config = dict(
    train_examples=26041,
    time_shift_ms=50,
    input='log_mel',
    spec_augment=True,
    win_length=512,
    stem='single',
    optimizer='adamw',
    beta2=0.999,
    grad_clip=1.0,
    weight_decay=0.1,
)
Rows from block 5, named by matrix and row number. Each number is 500 + 50 x the weight over its row's rms, rounded and kept within 0 to 999. All counts start at 0. Numbers have three digits each. After the name is the row's rms in percent of the matrix's.
# weight_ih_l0: GRU input weights (gates r, z, n stacked) (model.rnn.0.rnn.weight_ih_l0, 768x128), inputs 64-127
weight_ih_l0.579 070:420598485528580591542487543479472571401594567519414480464465488448502554455509490449458498569509517499596540567479543475527620554393544457473520528549445552419525501440518528558396522517521420
weight_ih_l0.580 079:466587527512419514502467468526516469535503470462537503522562463433472508489507473514559543505433438518475460534638498426483485496473505439506555536488469558510543566391548480533417471530529556
weight_ih_l0.581 079:601646501570539516446516482523531521538479537450478467524527524526480441552615474483494469556518488470446404405525473548413447512447500441456398489512492526438463524536453501533489535449588445
weight_ih_l0.582 077:530487457425490491554522590448549521462466424537555495513443532515448559501385459420409519427541527565481512489394590551498525507487542617445504422528487508422605559450551566564569405534445465
weight_ih_l0.583 079:478490436517436505451505468448471467596472531507407456507567506466532448489599531546573452578592468464570564615522454516495528503489423445455473503568594436530491528535518489453404436455510523
weight_ih_l0.584 065:471512657396413522554481494465504554517484457509439568493473493533483497511408560478470487456492490560469518470559568541410537491525480542630536446466456560504524460603497422524512439459385491
weight_ih_l0.585 075:523487612400562511521440523455502548539545447456468503485541470538488624441427521461556410456434540538493477627572433490462495538551517575569585546574513396493484541416486602503481431585540566
weight_ih_l0.586 079:542486474565472441489536377437473493511501488558549549443484530521539469520502377497557490383509510469504394419498449589491470484536455474520525516510468518557509547508563540495572539570556535
weight_ih_l0.587 079:539562477494526598516482498433472479591466532467440462510539469442423498508552535647505479492604529504462542541484424387552532487402467492515502508475544513529494455489420456455482504423561454
weight_ih_l0.588 070:596505615400566573459507501453471444614474477472558536514563477344495395503497596446569447552522537475456513509501515445470431449570499426502484524547516490472487530617559405502440496514499500
weight_ih_l0.589 075:487542480454413478494462417553457484450494502502549548463471508485543395506459482481495473390478577530593396421557475554523436577628524526549521476494619558556376478592485414479466508463528471
weight_ih_l0.590 083:551547433463636479550541545504463524470589500485392500574531537548559504415460548431461475491429541509576591528538539558473525563476493609559520495549532393499465495408518454504496480431568477
weight_ih_l0.591 084:556537514525560505550551539553467483522470511511570456572409550518568490481453540448408418514509469453550562554531628598580468451544544466510439572491394479468435469488468392542450529427428458
weight_ih_l0.592 073:449506449576445478515485519520502542523467556600501470538571593469500586435510497494451465387511509591529559538444561445448551569438579559547500528466537561491506476370441587504496451511560575
weight_ih_l0.593 077:504489399529450481527546496574560528551518550506460545537477462513473447508559527460534464517455508490542394409435526545540579471490547429562525439557438535471572558572520442526474500447614432
weight_ih_l0.594 073:553539455455496468517454507460502516530378453433552577484539413503491467446426519505471462429518559481496546486450548509472484478537474479427438516440520571482601507574454452452536520540446486
weight_ih_l0.595 064:472512490504496504604569498424547549555549501508581570480474502455508458512496517587584548577456530396497566525504522443469439548549484430440520548523484491499503468536540440396455453414538458
weight_ih_l0.596 073:535478505546551466584455446441493489501581474557482443552455577440524429509587506374438497405546528448506507502409554457421472500534473574550452454548420465419501510590581534553484445470537531
weight_ih_l0.597 087:430466435535422457525515470596503576516599549574503477520443435509419494501466465502539475559482432511521443474563476511642477515562540499512619480587472459476376532450512466486396584425515539
weight_ih_l0.598 088:464545476495512447515438446508554503615503543618574487504490493420495409498498560434530488502451487528541441480498602548435416541447439471554478481485507544478472489583531520557535439459575546
weight_ih_l0.599 069:415486488516393520515572527507509512523496496493435500525507533507415497467498393440535530365423518419567463456597508533513504518543526446466587445534472519565542490529507567441518513577608513
weight_ih_l0.600 076:544532542565504512421498485389511519450418536543402529479575516543529482488519470538528431597476530554557546662590495556482500555521438518421521565538519428557586559449612593621529599535456540
weight_ih_l0.601 081:573510566459587444521534470582443510546545517420546552454498468446543430506471600427508499505456531471463497556545443472570389572556471549493431495460451539547477531539545434537447485475405428
weight_ih_l0.602 073:515483495553488496524626536550475496537468476522602406554434424407435519538544530634542471555574520500522506448527542514544424472528539490468545464438483570456505494522507467421547606430439443
weight_ih_l0.603 078:477401589437437523479529554442525482512460420403545568543480551510528519451397490514484496487550578518482488422471526474519444504490553465515394502505526530486480469472399489457541445505525484
weight_ih_l0.604 068:523486402501526410524513501556455513440568578579477499461471493541565440537572575496451496580538541485432568547552523479578456517498488459510572555504512563508560479568412502500425473508478466
weight_ih_l0.605 080:502521410497470456495512458441457535556472567542509516505566488512559493529473547494509517572400513544458494571537472491526614445524458521424541436518493482536496542571542520487489477498462413
weight_ih_l0.606 068:397514507521457486465424492566464555471455524642498463527500439529465395606571593457541555559507533519439456540514492496493462442609499479511456561563458522519458454527472504561476448512478487
weight_ih_l0.607 079:463472465591493438474491545581522440518477525485580503479429433509575463533497543499582409538560407504422457483445501502481410433564471490461517465504531541468524512654512426488548551475435588
weight_ih_l0.608 072:466380530494476510523538487604434455530570456513440552545431533580504473439408516484517568534475447441424528436573463570531497471505565468475593455494466520502485550467606427470522530572444482
weight_ih_l0.609 078:437475452475459499531517536495445504504459490504446495486438451549427554402539488483472408497439574675465420439532548468537446555498527417524497548473502504481482498527536582486492468498605577
weight_ih_l0.610 076:495433495500541568543534432445472565459496466509482464487481588493574468533533469393420518406467524528540425443516415463488552499532580511438579535460433565508404458436500557422521542508537457
weight_ih_l0.611 078:512515416580566425532449431466535524443415532581539554470438572518536505499542460432487518528510494537529483536470464485441448527496531478444448509457537543536568471506482581474475472483555451
weight_ih_l0.612 100:506452469535549474495443452508472518483556525425556599482506568543465501478491416478466475363443456422557407417465357491485582518470476467456530475538541526668561506523559611529548520538545475
weight_ih_l0.613 080:558555612556525519537472487563541517500452443479512511486471529377565493512574468597497453449596495408491475441483489510541367511543558426541461538530469512449406449577450450422586534471490490
weight_ih_l0.614 079:531586508449501589528482457433534497510495516492458511541589453441488538544460469432439551546475432513484611525525483458491605551447455465548587496485558434490522581464592579578513401584459470
weight_ih_l0.615 066:442541346544546504488456467520470548563413613456452533446435476460534423414540446488508531379489479439531390563415390421492497518457457528438475459475497520492458477562451494497446483522493485
weight_ih_l0.616 080:556634543452548470544518423496491486520476532471506541516558518509533454423477458400530542537439531532531577518453465520441602486624487496608486480475573433481427537541563496472450459554498494
weight_ih_l0.617 074:510494467536530463471452510469489511466548460535566432517496431514492463458421508582424374450508488567542624602491570535499492522503474493496543485429572532445459476364531462488429583512425595
weight_ih_l0.618 078:439409430564423463497483460451473497520466491541486583524551529525451481460466504478504476453451463527458458574513441422438509474447438451484586530515486601611496508398501540475497421554525517
weight_ih_l0.619 076:527491501552438503505526464521440504568477569604519500524413473431424396484549488444518525516526481517481516430505486551516475517580424437445490486511471469506486492507622524547556457610556592
weight_ih_l0.620 080:499553600597567561429555461514528467482425506526520498531559440495458540540521465572506544576461461553510523404586465484489511515465540471507538487450563548516446442518472437517464537399388489
weight_ih_l0.621 086:428475459547499531449485488576429482474499497549583558532529481621589495472526560445443436524414455518480469467550542483627502511495499416487535507452454500529469449520398407536449459398364467
weight_ih_l0.622 067:454442537435586473489499574582580493474489494463437580508402449541506505550547519510555565615476478514488499469576468510533497554397531575522408443536471482492534498419465518566468500471402459
weight_ih_l0.623 082:477446550539465481480544550552476540448486473554539441554407461449446461522511524590474541501504516545492546376444584547534417476565430481517568519528540547382483520529475388548474523463510408
weight_ih_l0.624 081:406415434445442485515509490529553570521490518540538483518474405506484444506470551509535497589537472467447453357439477500483441469472474505542453536536518514386573571616523418577551514456449470
weight_ih_l0.625 070:478546473601558512452492500452450454505447535536452501468614530539489530501539505520501451556471378523523535543556533512518589540421540456460527538489561483493506486498566450540467605422407514
weight_ih_l0.626 072:524499516616485437538480491512496579476468598521576430438472557509562546570476517509500555506492532460503462518517519559541447462591531541502554436558499436517500520599526469515472451474531506
weight_ih_l0.627 086:465418384570427406503537517490530463537572575493480585549554619543485550436547558482440481474381409540549509518506486522420566452456487508521617438447489543524563559585450516533521526484506531
weight_ih_l0.628 082:557537571507577521520472469545520477529541486471520554486571551450488516554519484390450560590438404522504528536565517615491541491438535512461564469506485536498582573571571433541510472531516505
weight_ih_l0.629 074:479602566512419499473465519525548463422496499470566592463527492592447523499466542552484449569572495427422548538514576522475519502491500455423450546521580486518464535543436534569507507549476461
weight_ih_l0.630 081:578484514440508514573450472471514553466429505566589479580385437421453476473420552512463522473540580500489422506479568424496409493580476513611491498502463503409450529532560467514447623522613517
weight_ih_l0.631 067:467587518605531531448552483529456530476488555489464557510530514578447627546543442460496477460438448522523469500571553538527562441445542498496510463497493551474491474424541438502520569444464525
weight_ih_l0.632 083:551597597514553565559457480391564553464443478537529483536584527432451495516487453428496606594543559475546508480497449433441566447445490502540523458503534441570562514398551525483464485503605536
weight_ih_l0.633 068:608533430520555480489464462461488552466470502502384476517519555516584402602524554496501501511578506423450411508400524516519480547483539556474438487539483570458538592503485575530500501458586466
weight_ih_l0.634 075:532487606456475560518522427427455495525580374424502536517575506526513494471461540477433476485532573510517423414541432534561595494523505469521508469510523496577458576433456547439494498570588601
weight_ih_l0.635 065:476515536464506482477553552502426542482468507460446510534469482551466586484479471494528460462445487580483494437499475488398476482503423485449443474483478476532535464461547528499542489490430571
weight_ih_l0.636 076:551437473500443437539503546464435506513539483452422532559488503498432504501577515443451425448537548434506548625498418485525541529562496533513542462582504457539445509544541577475472539584563610
weight_ih_l0.637 076:535523535454526425413512448527445526543466436494519620471455536525573568463524512507527479429508492504553549562565442583534456462490528461465451528460488560596408462565512478491483453485463530
weight_ih_l0.638 077:566522489419523535488531447381469456632378563470560522479543489470413424425456493556510490523598575509458481574513459526442475492505397511461488491484503432466525446514519495518585554551521456
weight_ih_l0.639 079:458425522478450529481488530504558433520487436529498485520374517466429465452509495569582570495579594542461508438424541516420432479506498544514507520511466495484617490565545463444560587461487482
weight_ih_l0.640 062:535492472511406520501453585423485500523496537532488497497512486357548543423482500528568546420489550476443466477521460451469474456501423531481407445518472471469451520515485457446524420413506530
weight_ih_l0.641 081:452423489478459524498521561495551476497528471429476509461463442529481538567503432472504458454600476486470451373391430441500502474488567507550506509502459540533445447535497574462623564541565561
weight_ih_l0.642 073:527632431464566427474562559496546456501522536517472546457546431501445519505586463527469367482484466531504526550496490481529540427453447479453558523508475549582424511507509490432494523557444445
weight_ih_l0.643 073:488526430472438502465472489571527521503466530563577448425488515540607449553531443524552520546475479479462486458386521561516545499615494527458473491498552524505487468542448445454586503534421471
weight_ih_l0.644 096:506572436548480427543476441510480482518573565475493565569574610592621533499507462373431506453383471577558444533500492538548489533467460470513516523514545492545508480535479464564482507449435511
weight_ih_l0.645 067:520434615396536479540567479447557484441483435509546480475467388502567518508470417509442465659433513407538485546559518514517519455559519532511459532458515557472468572575471545500433515577467476
weight_ih_l0.646 076:445517374549469458525505489556474493464463505555510529564573464619486541471497519522557517412462441452588444388575568477475513435496490428495577497532453480436567537625465504511511503449440475
weight_ih_l0.647 084:521512495639455481448502507442523491552476598555449499507534496503524548482567443472549531548377437575491590458583552491476565551493444391566537527472564515519480427465529493445526477476422444
weight_ih_l0.648 069:563438427538548524507501472567422506595550498604509470439523556496463470567495640460499474496422450593552456535539529471468473494521461490551536537573525513447532476516466472581517497360462579
weight_ih_l0.649 074:582546529402439501459532411482450530493541429488524538530413463451422431467453496503479536557522474480472446466438614544482408524538515468596464514544456566533492544590477507479539549534531449
weight_ih_l0.650 082:543532451571590487447552512523557522510457534404475433522589511432536479576551481622485494537586485473510547516505516441610502529516542481398437530563581472482511452537430410490493623429372399
weight_ih_l0.651 064:469524709506513510484511536545509480538513487418491497536413496568494493586482541549530520501517521556441445514489522517379514504468553492512537510439457528464577539489557518466569441593543575
weight_ih_l0.652 071:547490471520549613526496439519544459505421486451463485525536574460451509460449523567488530596606535467449580518467543423424473510488435489506540534462560490534504430438502538507441574570443463
weight_ih_l0.653 080:470527414557446518445434488534538459471396470557520384567518471551511515535529452475440531561484459504508455380413461468603496448437461445484493424447454493450473454490446493527411596485481404
weight_ih_l0.654 075:534521502539500529477486403547533497563547403539547538436520503511609404522557561533547449508473455408550426382586461571474460536518521470556504450552528489465565487545491452544515508404447510
weight_ih_l0.655 082:519630516597510591574460488413532450434472570464625504476594517574486569519578445411546505516551548537556473553564506525533512530466432408517417508493556442545466397564445564481550523441468466
weight_ih_l0.656 083:432529470443466551515485520501570496550528553566576501487580478477463533494461546484519586610548441566524513573498555431497528527490543492499525442449451527467645520431531514513434450513554547
weight_ih_l0.657 084:450494476584467585508526497465485517435474524491533517537484594555495532475557425545509636430526477516556472537497416522603661493420491407516466470487456520572514533359492536437427483413498497
weight_ih_l0.658 093:500577507592498585503489510478585458435370582503454512518595498488499567501520519473488574616544578542452482507531473427494575493423542510550439538456483468559466461420434511521466453434586420
weight_ih_l0.659 084:502547426464401591541534539458519497568491549468430484479530461485453463431511420432573522531518532521545530497449532469505653459515448444485586493584450527481487506513572486452472457511562471
weight_ih_l0.660 077:569592520432545514455463546489440516580427494488598477512523419386509426532496584476522520519523555395471561532586477481514384521520463544523348517569535452494442493519552551518429490545466432
weight_ih_l0.661 079:505480480467533416454452410467445461481492543511512569538550563599498488387471429469526477432511470537499457454457457552509639429502452513476630501509475556567515544490589496509501386492473487
weight_ih_l0.662 078:491511609474518431453491438501489491572514382463560489477493593491578467554496522487458482535481517458505387415506420512439420481502542442429429507547434508475496441621471431497532535429512491
weight_ih_l0.663 073:548544494546579489492551470490547481490531503495531505440589474454554538593514510476444429458528551443466474565457572540409438439440520556441394514484517497518522469546456540476566432498621511
weight_ih_l0.664 075:405470465457469465557463575512436495576489515438477461488432557435519534428516464518500539381463533477479551487506491515443488437608504400604575508544540513559445551517576523490558455519544552
weight_ih_l0.665 078:475462436594506446474444511506451556463518559517452508517465498537530502477511584455542392364468531446522558536473447487499443446538532555471519524493511468373504563581485440520490469551566518
weight_ih_l0.666 076:531512486487489558550515453526604536644488476406514433508429509479523446467514445633556525532462497504505490512560447477437539488560409463517512483554496530457443471472489482400492599467413522
weight_ih_l0.667 071:508446392417439407509458494468529458564452500476340546547562526534475562523506496551465506464469506448541498589526506520408497562509551474437413517551449417532425451568452474480468549458455482
weight_ih_l0.668 080:479495601506556550556500502499520512493461397379415484517540662485575565503521510508432504392495495546563526564511417491480498422511633520523501502467470545480466551464437509445544475503450525
weight_ih_l0.669 076:421495539482536550509514550579572540393505489530517456515545459545496545547521550514427453568480439500520594468581540449556555461437538512452518559463531533507570492509481412528526563470359526
weight_ih_l0.670 070:472452648445496599555515515521407511494524422445433546532518513510505564463397487460478526362549468557516499541478436577517553528513552438546587547459490546461520536516558504510497529445526553
weight_ih_l0.671 071:500557488585530463516473522504495493503413409496544403504487477541582523473428548544540502524530579451504548432597486553522450493586526519467532459541439535456443514389439440558481424416418420